{
  "train_examples": 45211,
  "image_size": 24,
  "crop_scale_min": 1,
  "targets": ["count"],
  "fused_qkv": false,
  "num_experts": 16,
  "patch_size": [4, 4],
  "width": 192,
  "pooling": "mean",
  "label_smoothing": 0.2,
  "one_sided": true,
  "epochs": 31.4,
  "lr_schedule": "cosine",
  "weight_decay": 0.1
}
Rows from block 7 of a small image classifier, named by matrix and row number. Rows with one number within an expert belong to one neuron, the router's apart. Each number is 128 + 32 x the weight over its row's rms, rounded and kept within 0 to 255. All counts start at 0. Numbers have three digits each. After the name is the row's rms in percent of the matrix's.
Before each expert's rows are labels from the 100 images, of 14976, where the router gives the expert most weight on average: "peak at" is the part of the image that holds the peak. Only what is clearly more common there than usual is listed. The data: larger renderings of crowded toy scenes. In brackets: how many of the 100, against the usual share in percent.
# router: router (model.blocks.7.mlp.router.weight, 16x192, trained with AdamW), inputs 0-63
# up: expert up (model.blocks.7.mlp.up, 16x48x192), inputs 0-63
# down: expert down (model.blocks.7.mlp.down, 16x192x48, transposed), outputs 0-63

# expert 15
peak at: bottom left (35 vs 11.1)
router.15 102:146040184152151086141145102146145075088141160095120110125165135118140063146098146116165120122062135107157120119176096164112127140140121143090096127147104155149125146090126134137107074139122145
up.0 091:077124130114122119084124146084160097176169158130140198112082174132144111159154165132125089136134084167112047142120106135149134119083051169087126123101117079096134071146095136151070165090133116
down.0 102:126050147174139100088182133182194096163122137068139190127176122114116116099136087080091180118138109122132169078118076124099157113044121120191117174096154134082180058082109122152099088073173122
up.1 103:144107123217144084082176128078103163084143114131152104145154068081121105078159164145202155130137115167118112099153194169114132193165104155067150143080159110119112121113145145088149194176159116
down.1 093:143129155115074189165086098087112093207148181135129132105168124112102191105115145152120088132111111115161097150162106120136150103181118117094180087171060128130126162147160158128124179083096192
up.2 111:164090083130149162159154203142164161100170127114134142116129113074180142140099125048095119126125122113096077166128094079108105102112145154152129097180189109042141078074133123152121122154092114
down.2 103:123161190132118112110118151179065129041151164141178117101109122139161145117112111160158121127129133128163103150107163165131178075100077143112146118096107123072109127120120108097102128104112119
up.3 095:100117151148138074143072108120117109147097084122139050188172069089123145111177097194146154095115144091110148103158153121122162116096153113140118156121063095135080115080089173172107096105154125
down.3 103:101102171195164121146171119097135167083170148145129071139121130143121098186141128090114172082087081183119141105139176141154114162138091123167121175146142065074122131129132171105117124178159111
up.4 107:037128151079110076144112183136098185134096127200140110114142125127106117180131150126127058058191156123117148126114168109126105115137098123123145106066163111100112114141139079114142064131157123
down.4 099:141095097084138143143134111125152160150115182127166158166127142128068116119142085160037108125111093138095114192079084092162064181101196141102107148132164152152136120117170143153181211127119085
up.5 101:120106141162208141105192056065115130139096065140114104128075135144182161089123120062143192092114162098158168126094058157092171128103101093115107118167091149161133092102128123104132090177133160
down.5 098:157177134176118134133171104132121105126161150126142137140081140090136097144154090133126136130129177112117193134114170115129136119160131059079132153095116178114139122117150076119121114183132110
up.6 097:101119133093102103133134150157123106090139192116109107134131107107123153140088140178126138127161165150119163124189111135103138137195161111141186122163166124092084179169193124148187180176118110
down.6 103:122092176118144082165146106133119131132166071116146148111064129123097128146130141112168132060130136079132155109060145139138113120101092119135062119116171141133059083176164160058061085141108185
up.7 105:147089134131154138106089044102095107149106123121176117076145111148107131185147153144105161138140121126061060116079139080140177121172165070064161140156157136114157117099177135128095108143106143
down.7 099:063084142158144182101114159152078140170139116145179147112134218129138099164131141095088084085086118112148139156168155097103132131178121135077160084130125107132154157168110160144166152098120143
up.8 103:158084153125139111108128125143120150114104163133135153119128171156113131100101144124114127144124151171102193139106119149092071080152166089123121104165136115104125085092103109119065141125103141
down.8 092:056104116100128122146154112085131186157154124149142122082115099139124123166143125126142136107088113088120119193161132124169095158127140123131172076127113160131169158209140127121146179130157090
up.9 102:134135070085117188203105114122144113159091147101071142125159150087161037096149131133169137107094045132128124156110129143102112084123111089139139084143111134156132184150065151148153089132066095
down.9 095:079129163127067124121111124136114114100159166122100163175110091119134159106111123094079065142143025109081162128128148130091084161130132113088068150120107189124165157130114124069148107185139130
up.10 095:133107108081134160101122109148087136140132159136115086136112129126153140081201145157127150076094079193137057085131080133121152102177141072127123165121130215151120117135119112093134151090128160
down.10 101:119094205115092112090124148084155155111172101158103180094107091109119123179113187145113130093146186092103166135090117106111141078128151080105115120177114077110137135135186143114152167183134117
up.11 095:094137162038170061138175097093093153166115093159175142141138108127134104173143150074116124144161119136162145166174182236171124126109143123108147161104080091130139145075137097148124155105153119
down.11 105:114128154145115106185090205154120141116153179148102133115166127124117087136123141109145138060125122111089129078157104117072095043080155165160137132150088131137110135095127147099146152098125100
up.12 103:120188113101092098211150091124084078109135140121100164126155125073103073106062173158165162096112124107160149146163126145168164128188118101196159144179159091105097171173160110091143132130139128
down.12 104:147105170152124092073116128212135113168161111188118141105203159114107129096135194085112102175113144135131153127143148120123090169119105138120157173116152136092148137109095156049089094110101174
up.13 109:137106117149131195156171172113114108149138182125173143124105153126164134122065148099143199155139127146101067139133124162145168119154186112102085107162089140101144111090117149110163106104185106
down.13 096:169109106118104154139153097142137160194093104066156098107106126131097136144094166147093150121093147076084137090125165174193133124137118126181168152140158171093213128109174127151144141104117198
up.14 101:121155085153146148144195100154134164057095178156093156128123149138136107214169161160118123140164123092059115134170144077144139134126210200187109132102123105142110120132093106121095098169157114
down.14 104:145096079123121097162125176118123133097145223161151126111121062157104077109134120181114139122134121157108136111167129134158091135134134186193055118129140123118107145158081195115105095065092147
up.15 100:161140107108108141139083098177119078165128122140096148109079103164118128106087066173143076145123112077127107154131141105088127110090078065174065151113148128105162119087185069152119115164164160
down.15 105:124129126157100118167185126099126146078138135154132135098151097123165129134174149089123109169147162095163060121138120163174120135158032148164106123078141205130091139129124139179203199134144154
up.16 097:140142134064116143157105122198038077135110132106131134138114137119150077144152069113046155156095186136141103141176080140133125095096075110111113129129099152130066109118083127132109151090187174
down.16 104:088129119110101108170151174202147192108112139142123145209137157133122096150170117167086137107140095125106124130137133148095079125096130120075125081145096184070124093132108080161140110115128170
up.17 093:097097107185153109165136168111142179159126195149129139134102149116116105113110121137078135055143075170163118107100150127122175100155133121137171155134111106153137091167097068144146180118135166
down.17 101:186128100144090200112146157168134135118153096150085169124031140200094139126074107117154161105146128089106122175126086106131122146142138074126148156124133090079153162118126150164129132137164132
up.18 094:113145139177130163174114183167156045093143159079098148106091139120159144117168179155136105156110093208137111110130083129074132068186081107165137170062138112097140169155144136165041067145121095
down.18 101:128087106146134089151151121094081138071130152102207139162135147181150168165138086119125079191098168119125148122163078109179132112160118154089156107089091126111119082144134146135120132124105137
up.19 093:129130154119106054114107159138120130121137152126151128094103150082129119178144149129166107111126205133146129130059101110103141115105081164122137154108115113133106104086167147078107076119097126
down.19 102:086158125168179139126158088177089156166139180126098161113129150093193029142153144113153154168170130121138139123125165123148144063167118148164045088112150163157042147180149107112184120120081089
up.20 094:102108100110076152075179173098168180122150147123084135138123142160152143094152102140137105163139121113134087136157195200103092154120145165104115153128167186152145157167111120143116169150106157
down.20 106:151118147116164205180085141094149183140097125154128121122122119114204163164156130082104104122148129092077151152198146116175123068121101092080196108144161131120108108124139107111133102146140128
up.21 105:126117079178143151131086157128138176133136156119191153166118172094133146124124069078152146085084158138059098137159139158096150144102119225104160105141119123145186243144167124145143158111056116
down.21 091:203177170143049058110135093136130063099111130085102139131140110167106128157134186144080135136114092123231126127164162088126127177175099184131117118131078141174175124044109097148137128116079146
up.22 098:146136124123128144113102106132129174145119149152085153149066168098129099164119135065176157130129125144141166139061123169100142148165148130123111127087105097132118135130148163107113099110108157
down.22 110:120217140116145096129133144167172074129165154180136114145074169156202146132110128136141111185123173091122119138184141121114090121166132074143139102176115117183112169106149105159135068132106083

# expert 5
peak at: top right (38 vs 11.1)
router.5 098:100127152073144086107134124107056123085143110110145159161103138148147152066101099175135112149108138107098191078098153153116117157124076124140064130129106136177086081137176164182103130148148133
up.0 097:097110133107142127116159149137066176168102107074150085132043105111135131140095090083127091107127115150105081148197127092080125155156204142103127095154180096195080136158115130162169149140138124
down.0 094:129135100116131111125129209146175115147132077126188088131155126109142095159167132140101119120068099095169121147092184149098137112108079173147150075168176092126125132168107090160092088162146206
up.1 102:155158100182116078088101139172143163114097199140136179103110110075137117126106187135105125176147093175132125082114160152131134167094063140117143128091103106144098154149139091176156148128159150
down.1 097:164113145178137153142148131194083140177098125117173118184169136133116149109121101125172110100115149107077180110153056181167132130132191098120120102093094090089115147148106135148087144136103074
up.2 112:162081091098143109191120135105161103109150127122134106150140155106146114128054123202121106140114086181153142138092171100109197138146147078151183128161170055117157132126125129128102118161149092
down.2 103:155162107108116115163057173113198089116190144141131127140191115119150055064156109142140095129148127101158154133105121082140061127110142168105129087094104130175141117132111188115157170089113130
up.3 105:101085172186120158105117151131108145061080158153099130161095160149172079128152165160127139106134167188140156152141101144141088108099139074154076089163185114086068129093154160131174064103131086
down.3 096:113191178164106168099128113134123120089196148152115107161162082168113116148146179121154075106151129102152153134106138116159137172059086163140164129150176177140112141146154199136126122118137099
up.4 098:124091106102065169059117155171098122123195126120188143135126152153100121102146141100159113083120120063128141120121111053189150113163137152194141090142066133178190127068125148112145150079093149
down.4 101:136131171091108104131110080157048162120101140190114141135081132097132102117077157034114132162127090109102131189143182070185103164152131149084150160152109129127192093207140198144180101133104154
up.5 097:109076185099135065151117146136082141123112159148154136128155113163114108095171138140158103114112088132131082090112098136155181120135178132138153128117217096131125143096148127056164175142066151
down.5 103:114121122142079131142140182118120107099121095129206102133168075161116061151127182153079137033155126140101125186122121154128122137121096147081135114147154090097152126157110115156181089144063112
up.6 096:126139137092123102066157122149171142121171146138119091149101175157103109150125206077132095192108166154086155155113143124138034187166159135193133169088163125103173123139101122154081149189166057
down.6 103:166135148104135084147092178150087182168143152139173113125115133156168136106144099097152111130158149215144095101095155150123141168118137195108128100144126156136134118185139135141162156070110126
up.7 101:180111190153119116148138088166174128115164122097108165132168185162122122137169152109116152196143175157121145154147115157138215129104140129131126128129118115046159137116177171098084117075081083
down.7 096:132113159141109170130162090135114083127153142161102137155096130121171123121089139155106148150141138129096137095144157129168058085115080169109175091151097136102165111130096143075190128133156098
up.8 095:113132148160081104126152147166174095141127172098117196154158162088121126129091173087206097142142138138095109136165117156144091106070165034076127143138098181099142109106153117107138143122194146
down.8 100:145099146094073156109116127127142084129141096129107114132137128125146126118166088150177157103118061169164175058120105080068089179109153166154161096118149166138147146121128073137091157115145089
up.9 106:113144122193155110152116140157186143138126108153142098064083177115175122063139097094111089129144041067114106115129113135099167147182146122075120118165099114188117125125109124179101098154168097
down.9 104:117142143198071169136103132126215123193099125089155120128165106173134143076165148108114142111158113161149088184112141084183112139149101183133168184140172151159153102090188109101143088146142103
up.10 100:142107102158103123156151111075151129167119155099141098160141149119119111179128129212141134100138102140191124074132143199102080114191087138118118192070153170173121132135182103122139167157092167
down.10 103:092118101101063139138152133137103093150134168114165128167162144111119134119159154194132147204126141118153112193145117067133111155138117168087094199125162128051110130135191097216105079078101123
up.11 108:100100140153181124069152139142115072188164103107087175116119046172149108155107154102170173140176114105070139116083182151172153061130127120130114141163186106133112100162149085119108121154078141
down.11 099:157152118085110071206067110103178155127165184111144133131186087156111140163117114083080193165099221115145171118100135132207160105146121176109083107099084133140164091091100175079174084140109166
up.12 095:159092123141092153119119195162125163105093159113107109143155098137161084132149131187177148146094124135128135100099085139094128153132109171156129130180160082151146152137099128097147093095134045
down.12 102:115100255115080162060175150081138131156081122127141129130117128149102168161132133090123157113155106099139057142129121081135116093127069130112137164130161185123152135084113112122126161150136068
up.13 101:111137131094102109144166110115100081161122033139110154083132175124148111206156120123153086168110122081149049130106147161064181123143113141100131173116160131136147135157108187141153114141112079
down.13 095:060179114163174164071170123165143120108119091124117085143175123164134144102099116157132103188096126113149137122123133160158129157137197148147180149087141067147102167154100100139110049128095181
up.14 103:102115073153122119094160129138142140055089107106155136131168150143201150079130161165114112093102173131158108136093157101148093141169095135117124140152091159113101138125142167096112127171114130
down.14 105:173112094147135073102129104089126084163121090135137146099080105133103153147179142139119136133186117108112108122173129114132162110097124117138139140133148110140107206102161148125104132168160122
up.15 094:126146156085107172145127122080111117137199146129165116055088141082091150052140125112124141083157098110106185122102117125079134087096099105141141121119126074104128112157149151115188083138184164
down.15 102:089176053158104131186153122168123132089115152124058130145135080182105079231097117121175112082128134135099125147155111102087146144122163111100129106093144093076135145092082122145107094149107149
up.16 101:116136162197190114084125167133094170165083139147161137154105079101133119115129147130125107119107160147190080098143116134113119093098163111093096116133150102176101174141097204152166142150128133
down.16 098:072165163125094121128158144170099113120138158095147108147078160099161117117100047161118113119178083145132108119120117154151114150095133092095090146087156119149124116102166153094166140164065157
up.17 095:125150176120170076143149082106110105104102127104137108113112130141086089121040123168096117185100176145135122167140118162080111108118064167143143107133092173102122087104083102143104138144167131
down.17 088:113096075072115146177147165174109144170126106167163176167146056133106114124182203132078136123117144109126125133169116153163116135140166166086104107102165098165149086106150198131102132056117107
up.18 100:187153158161116127036077079131145107114119140119161096111086119140156155123097125139097098183095132071123066167116182137108099112106164086128129127159119129140127164157162079124163132099154102
down.18 097:169101144119130157135122019120083118132160125116121099133121084108087160067149085124093109077100163135083163111131143103144128149150109124114159103140130166118130153129097153140107148145088177
up.19 099:105141145127095112205138146144126138178133118049092112154073172143109137101142107141090103156146101113154137138109161151105138140128118144142170126160127089122131129188207159188168116117114154
down.19 088:119137132137144114128166125155078132214139186151102139161072134076181125051166089087170110128135153138070122092165040125108117116048153137056115075159106109143162119161110075156147110101159144
up.20 099:179117147105146158211108212192139146104125128150186137111121147115115081117183114134125124115068159137048134157141083131113084123118171087140122118143169126137167154131152113125126160128075125
down.20 098:139108157137094105158089180111153137184117171151130102097113074138111174172102113141165135105129140184142100131106150092071107177144163133124149122072093094134111096147048149136080124116131152
up.21 095:104139092138172169152163059154137160133128153119098122154091066104170104120171160111150126114087118119151195104108147137104140132122102142131103187147097163094118132126168117138116135085149140
down.21 108:111131143128130098089088165122152144142161066104103142095062121151155113156112182148113143134138108051140188118106151143099087143102130081068165090131186090174098112152060127154111169165122117
up.22 105:099116136126122098127144125102124062096096149125122102148179109069098072137130165128122123054095088097121093179121081178127128131126126127123133149049117138126090162069175165058129057145140104
down.22 105:094157113116145135112138118122130128129122109203165140120073141131127040095100165117130096143161072168175165099207105164110128110202083140192129135121091174108158143083096141142125174127177133

# expert 11
peak at: middle right (28 vs 11.1)
router.11 100:129183073135142155112143194163094164183130144102147168157168151083127067157123151169170097118142157105152092175144092160077188130120142136134159154131151171074077102163129140177166123157129060
up.0 108:137148158128123124103109123165167173112159122139148144173125140115109116126105124134105137147153170102100078180069123134146109108072187048150065166095153128089148134101139133168154146105082132
down.0 091:141138079017189135112076151131150156103068119117162067183150100126078105032164145125118136116124139144142114142165111104127140146128138102133077148059174091146086097141127140110106111115133078
up.1 094:167155100161110117140066138168095076137161129124068100135182100096144116093099132126087072166169139143176121092107132062116092140134142120132138155122182150205144133102111131136122097160144045
down.1 104:083104185119071123135127126148178221145073086144140173130126079147161093162111078174131092119089127094102122120119042121135113155057095158139147112113165107116101081149086110149119116163108082
up.2 102:119173171136140098114132150123126144114159144099181115132107089165165149124130052146093131156103127102138147108169101096087162090128086176152074139143094203125089157155143126120148128156138125
down.2 103:103120095108158128153115086134141125082132221123165137136090125141176168172142150076104089110077164081180133167077132146195108126099158144127135070138051108173134100185153096121114096116109133
up.3 097:101112153203152122100116124174182154093131190059125095144100159143075092109200137159164173167164107113115162080122115171110130154143138127126069147187170164089149122108111101143090115106144092
down.3 096:122101128138124148070142119123078088101112177152199150126144125114114177111166130110159135151061106147144180092106148113101113170129130129086130120130135097113101135152122104120115089117152154
up.4 106:150099157169151128109092112090186119101157164052092152113119116197147125127136136072135092123136171180125153125167120056081139114098109147159147135147170136079118047136157092121165097134103156
down.4 097:131131179177080065109147132136107146143156177089095158124166102149087146197100118142122151157162165155165160180111193135184155133168149139116130211164128179176151136131133180139142157142156152
up.5 100:153105206140079128148196116121132061146103113164122139156088133157060103172154169152142120087136081174161156114101167138107133121207130160114095205146112156103140076139151123093148042137123108
down.5 098:178075098105114186121147074176110167137160193151122153141105102143100158132191147059125073103083179144156116125144128141114166120128129138124000118122192118134114157140155097150096111099103097
up.6 092:165116160149104113125121108080113144058168037072104095099097116161110122142177173189126179097059103102157117132121108152108178129094113168125163160107101160119181073116110130142163103150161160
down.6 095:134145138151156108125127147173110141127126104121119187062117138157133137164164127080154164152055123130161083141125097085132132218070134178177140090107155123156079140156109187120148113131114114
up.7 099:111106115098102094067115097132091096155149091108185139097122083140128151152150085142147149100145133117165127081115128145147146143138089122078197104138136105072177093164162165090114099204177060
down.7 099:075096087194173093147147120097138106150127130085126110180124164130125162126155115153125079119124147109113185140144115190108115105113131154106162130145101108115126166090114131081098080144126170
up.8 097:104175057087126116092090143162112092082116105093144100129150128115078146103103133148194070155119092085165167169180057078165084102056151105103095099139104143132133058102142157125124099140145085
down.8 101:169147135112099141138112099144109134079096118144140153131096129108071164199086110104080133119155138174138140080136175133110121125164128140112163158128098083089126107096124102138186152127155141
up.9 101:127151097137153092112139150143115081174101160184082130129151130091118105148056150134167154120149153136153107111122165133146128108188128110103176131105104134141130169087122173149084113126159177
down.9 098:135148134143153105163103138112150092143146129105132098100141131136086134152124167146144109163164109157127156150100150151183123185116126157044041136111111153147106216155164129141130131136140155
up.10 091:109175125112109138105119075097110145085086145094129111157099151149173120144117105169182159135154110139134190118103104172119110114172161132140133105110157127082132126142138099106087154124139123
down.10 102:081099147147173130175091094061209113125117101118121132127169124131141141103115142130166136087143091192127149107147120102170096167079228125105158116163105158171106108128121082075162077101139203
up.11 102:123093096125157135161105127120109094132176101081121153123130082158119150115211155092067124123109122060133130124156168190126069131107141132099111122102127143108206148137159109097071108156118131
down.11 106:093149129115116141122151116051137100117099105170128127125128140092174125150116132140112167101090106152175179133146163127074174107128155101133128092023098154119145116109105087113126121099082074
up.12 107:142138103128160151092200113147103126170155114153131128135110135097126159124125132093135131089133101077136108148159127145162136161050113101124127090118055117103111133128143101099059133080162175
down.12 095:100135131182107150076113124122152111160110089151108123127148138151101124094159175134079110160109138123097140122111124107129161043174038169168135134074124104158100155130163134127181141134145107
up.13 092:110177145152163092152143097097101075138085117163091147133131169107175128186131135083169171105159087147102098108110106141143098133163123064067159166141086109201163130143157112071092122089145056
down.13 108:136133097120170197101109057110162090180146099080119111096151116164111131166114090145109192067107106106139085131130110118198142165098124145098106141078145104107101148165121096097155128152185118
up.14 093:094203159110131145126091093136110131136166194108119060215146148166132137087095166129095173133172144166152180104129127122145073120107155129122118148079121172113117150136126137139144165156151186
down.14 097:105093132101128147125141115195134105101136125132113120115138166119124158089124090075127099099105128117132166150145113087138136119193142119134095146221143107120091110117105096068145113139138132
up.15 093:157152120142137103138141084160164133137128149159194157160116153130125167154149151130208074126128157123151097142163091142075102095151128112160078207100127131087172145098174147097068089185165084
down.15 099:162139095142152166130153147120148124147179192164182107089123111114149106104106101133090165145160094135104055129105127150100089123112095121081132108132110133142130125129122126122137153095145165
up.16 100:137148143129107126213155129162141129104137119137072095122179177152135107141137139114143106149105121096107185109143182159145170074137061142112067118130129153144096117060130032110090065099152083
down.16 096:114106215092105174117159056125093084167136126156157069187120089131119090148140080139098164119079131121103163130063137078170123134141127107097114136164128124100130130156123113120117159098140102
up.17 094:175133089143121154097078082156129109094110127158107136107155148149179172178125191137097132084097152177154160134109082078122117185128116131103089085101109068120112149152134161090143167114170146
down.17 102:122122135157096093131149091104128140173117139110110194144130123125144089112133105160160079119111109154065153117120149106168131100117116082159120136091067121135158143136117195119138119059164172
up.18 104:180158158134142156082104119101147142120122150156154166133151144112105110095186079108142073140116136150155117161108081089148174104143115111134166170140102097170122146174078104136138110102189151
down.18 092:096146138158081095094166106140152134106156139098094126158115195183086125121119111155154079110147123129113162108105141084159146101219109140163073135141157147096072127142158046109128130161088122
up.19 107:120070139085097111119079058127115100136132129145110083120156135097117146094092120103108216114089167122126177103073177181119174172091189151116127161078134171126132104098129160118122115161074106
down.19 094:158111129075124136157155155143130095111136133129146144192093101120143129176074159108125055108100120114181122066156079161138137149092159153171175041127063118172172175112133131103118112152110110
up.20 097:150114173186144159153167093128162122134166114083164100138140090169085164126113096131123143154082131165094112205118117124152137150153157098092156153133139090129129066096145116143142083128117206
down.20 102:148121154113101126156120127085140135143094168185164096105125086073122048154151081139192139149058135132141107112133068093126122186126127147129116134102112132148124165121113159115089103241114173
up.21 104:103142118119153125149085086114185098104122159126057129128130142063123166170170108131131136113103112136121185110128097160153134187132109150106152143165125125132162080068036161128114159100137139
down.21 102:114131182136109122170136136101143145191090089148147102139150139148041130091102147142189200120081112135111097136195126117129148155153116151110161122078073120144070129151152122127068081080168133
up.22 101:098163126096144083185178164173181133093141122097084180073161162154128120101069135168172093154166174132141122191131089161141165139086135112127158134100151086069126087135136210145125113105143128
down.22 102:118107122109147098123151161139104137088144157125100144144170112164133120115155084114133135082133142140129144099158127165147139109131070055106109115068125142089170157110145079201081173118148141

# expert 7
peak at: middle right (33 vs 11.1)
router.7 106:087109149139116125159143118150122152213112158191107102137143146122085161109136086160116176143197103109179068071111121120143094160147129075054131109118068126089141141124093097188150094128098107
up.0 095:099162041064146178082111107142079125131088143093139131068139168126159102058131083166143162087158117139202180136161138122089125060101172147106173094120180143129096142134168142154117135100146118
down.0 100:148182110166056139069086093170081164180151121074097101079117113141134123097128140128120094173117106117127087126117137124095084104079181141158145107169120161132110110138077126084104135180198164
up.1 105:116141174140143126165089136135126108106148216135130152167146085119170107084164120238108136113142094104167089163134167155081061104167126062126165118131208142225130071079140069108107115116115135
down.1 102:168165188101111133085101083143105129098089088099090107120137087118175087101150092139068142146139142107076140104129119147093147150144147120130111129103190102125135093135143108143127133109091108
up.2 106:173196202099154144143115148096142119118139148149134106079139195181114090180119108123110179120159102135176180170165105088114144138094174170139112126179087090123117124113102107165065157151193118
down.2 097:149102113132129158125069133146102104171137154104172113215134125094118102168080119118181090122106122088119134113123130098200068092067154107155143170087107152086131124164138092122143144131140150
up.3 103:164196119135118141109113090102083118173150136133134143127109067115133128110112125123153097140117132153151184152165081112114152102068086085119132144118202161157172100086146155166149129151150148
down.3 084:125141148109085130085126172147074109141123167163057115134074101132139153140135160188128115162107109127149059080060086084180076093117116146107106143130158122129122088150123115148124152130139125
up.4 099:183114087144168140092152110153135098162083073106103150111152134115114096170095114082164160119138103157124111091173129130118116098087187130107125101112199131142115079105125138174109119112112107
down.4 111:146150106145065125145133105148165173129182100078122107136191088061131115166103114093151136132158150124093111139147178126164085197148132154085123123085126081175110144127175162122101106118117177
up.5 103:120172142116168111142113057145132083119161105111119146163103148094125119129067180112180126118096202141103089152135082111102151106187131141091102086161151067141152132209103140135116135173100136
down.5 107:082159098099122154176172148094138127170141139133081112124111158189098068101170108134149139184164124057097145107125046122076105152172089144154131169180110095113112192109191089143194084113116095
up.6 095:087120157065128090132131179116163138084114154106120085146166178132068071158147108132094166120166155153175142103127159126122129152167112118161126146120142094139108158144127099173118174084115222
down.6 099:193142129058096076069127118159156127137152169171126128023176115161143089185091141100092109109074131096153190087129138127164127100118118142129160168162162145064141100100163084116146100155100104
up.7 106:129107168125123098125163082126114173148130162148173132179135071103149198154136118103145141116161140154117121081052133146185141180110122096079202099154153130115132097156146118163100138126134099
down.7 093:121152133083072125086057142129020106124129099173051113180108040168120120092074113142127136141099097097135121134082139170122069143146137188158145109098105110159140160140095141084130092109140112
up.8 106:074113119105100167112131098098139115145124153159161178087080129136082103153139108147153107093097139118153130110108124130161162077091110136117128121115093157117125094149181081127113124142119096
down.8 099:154133138183225139086135089171196114191167127138126095122107136173163137090125179129176127115148104126125142132131082146140168104127119097121112159102160148077131105117094099098075082111137176
up.9 099:134097120144092129181162143158098215108137078166097179226099121177132125113151117172148130156145114186171132063075164178125123130106124150161128122183158172147116120103134091115094139131170123
down.9 101:118115133134098159072174122096089120118158135056161099126132077147110133090136170148129124122140111106153114165091136143096121165135173129117156146121136144096087131108145146134112144140123116
up.10 098:123094108153136118105157122117130143153130111114081101141134059106084174190133078085130132157153112148174126143094141080178161103150114104147151139179129107110084118158159128082164127137153103
down.10 107:156138118191050142124184096133078181125124174162177120146114150114145141103150160069132157140092098190083153148112124140087102119172099084142123182098113114121153119115140092126083122103103101
up.11 105:104139142169175157158081069090107178153143142094131151127144127152126115163093105102137108151136147162111179133137134097138131114057113138108129126124066198053101119079162171162166107131113074
down.11 099:143121104086137185144135106155124118168143124121091174167123102216107128153082062157146104119143108164174110185159135099109093120078191185126106113108146158143121091146079109140105108124125144
up.12 102:130100147136139118089153112133093113141100148208141170106101131080049167084163143147152092145097147136114103138165136159139045187096158135136126169089133109166072112071107134139177121147115078
down.12 100:111130171173116057136131085184141153083152162165130129076154136172115130175130126117204134085137126138098156150154141142180124121137078081131137101122122159085094129117172136116165132160107141
up.13 090:149033134134129197159149116129158090142107120079138124096083130133133092141075132140122115141138162215164209087110088190076156180156157146127146131130096126165093188177142133116089128134121160
down.13 101:134134116141186152161105169121069109164109144116127130121115146149170140148198122152123125138132093140154110116150159135088152173137169085176195105105095060160153175149099098099127127119118125
up.14 107:100113166139120124155126095186092131059110054127139120171120143143186033148094102122146118160117104098155099074125154089112158118134096144160114191123085120125142165107130132129122093123111139
down.14 104:125133131119149136143118155105072089129089104100148155150119128082078081158160098127166138115132155172113090098135198185094096080118148121152175136145166160109110092092123166137135076151114087
up.15 094:100152108162143122100153133129154153160122211126172156102127181127129191124133121160121078156105090182109069057147162148115126128128191142134153068202119154104133095105164167056094128082132106
down.15 097:188074053084100136109143173098089154091168154124110090195133092107135064184108209109164096155125140140116145175148155113161111140146108112086149181113123175108155100122153121114139192154134165
up.16 097:083141128115154119136189149115129107113089098130104169132159167133152136102161171101135086099168136185120088121112137135120123123173129109116103109117079098163085120082100122107155119144119173
down.16 095:157129096162116125169118082123100128133150169101131104097190083139191162090128114132121149144093138144108125151130145091089108141169160159118170159136104122123236132092104108126137156080193108
up.17 107:158108142118079127117141119134128145095165138198174139090112129133147079116100157045155106137097184163182119101087183075159141136128136137139184151139109147129107189099160132115137159127122154
down.17 101:192112096158138138142090164133138112174173133157169133147186083123128125104184141184096170063123109114119159140128095092130102178145173146083174144157155119141050114166131178131097148113158139
up.18 100:138096092126146073062139113095199104178123125099135136136124100149093132079120180147112141128221101171111155135198176125159086120136155171140068140117112095145081060098153043152113110183133176
down.18 090:175162107185083148126126091108123153137090173137145211100131182176089141114092157173117131140149100119152128184103126176128134158157112145178083151112164135182139168134080175154147178117135130
up.19 100:102128093117131154146049071142117113081114146125148067092147119152114130073074134097130167157155160130079159086102129146090139158066110093099130105061092187095144073146138168172111136136148164
down.19 104:096180127123130124108177127166197086092177144091100087128109069128171186113093126114139081127127124087117182174175132130117103098085153100158123152128046099080160152139105071116069180149123099
up.20 090:160145129101142150155123126138112120139128148139174148099130096096116073178053162178154167102096114092108119141133158112145089149209122133117148124142159145090145161135122100125111150191152076
down.20 094:103210124163128128135116109157149097135139070099088084140174144111142117153148162111106104091107171104048134179098108141125126075195128114077140122075154146163122110157115163089113127078146119
up.21 097:140129156096141113123133123122049134112124138141126146099106102082158163080116149154094151143129153153104147123099073111124149131138051120126109125121155208205104094125157137073181168161159118
down.21 097:068088129190133110137118045085199144057120123148132093092131121170124153184155072133150096108119056173102154115168101113073182113100102160160107092123088111089124160150072126116121137110142103
up.22 102:127212149104112096168139126200151140144143103141099135104150161105089178147117138137179089077079137160108103140220126073102165130065098041130083165131150143168155134149100122117064143076161168
down.22 097:149180124169100194116106146140148095118104110111087140154116122148134118127154160106142102154144145141096084088081155127151078128165111115096189157115085148132142109116111144130105081111125068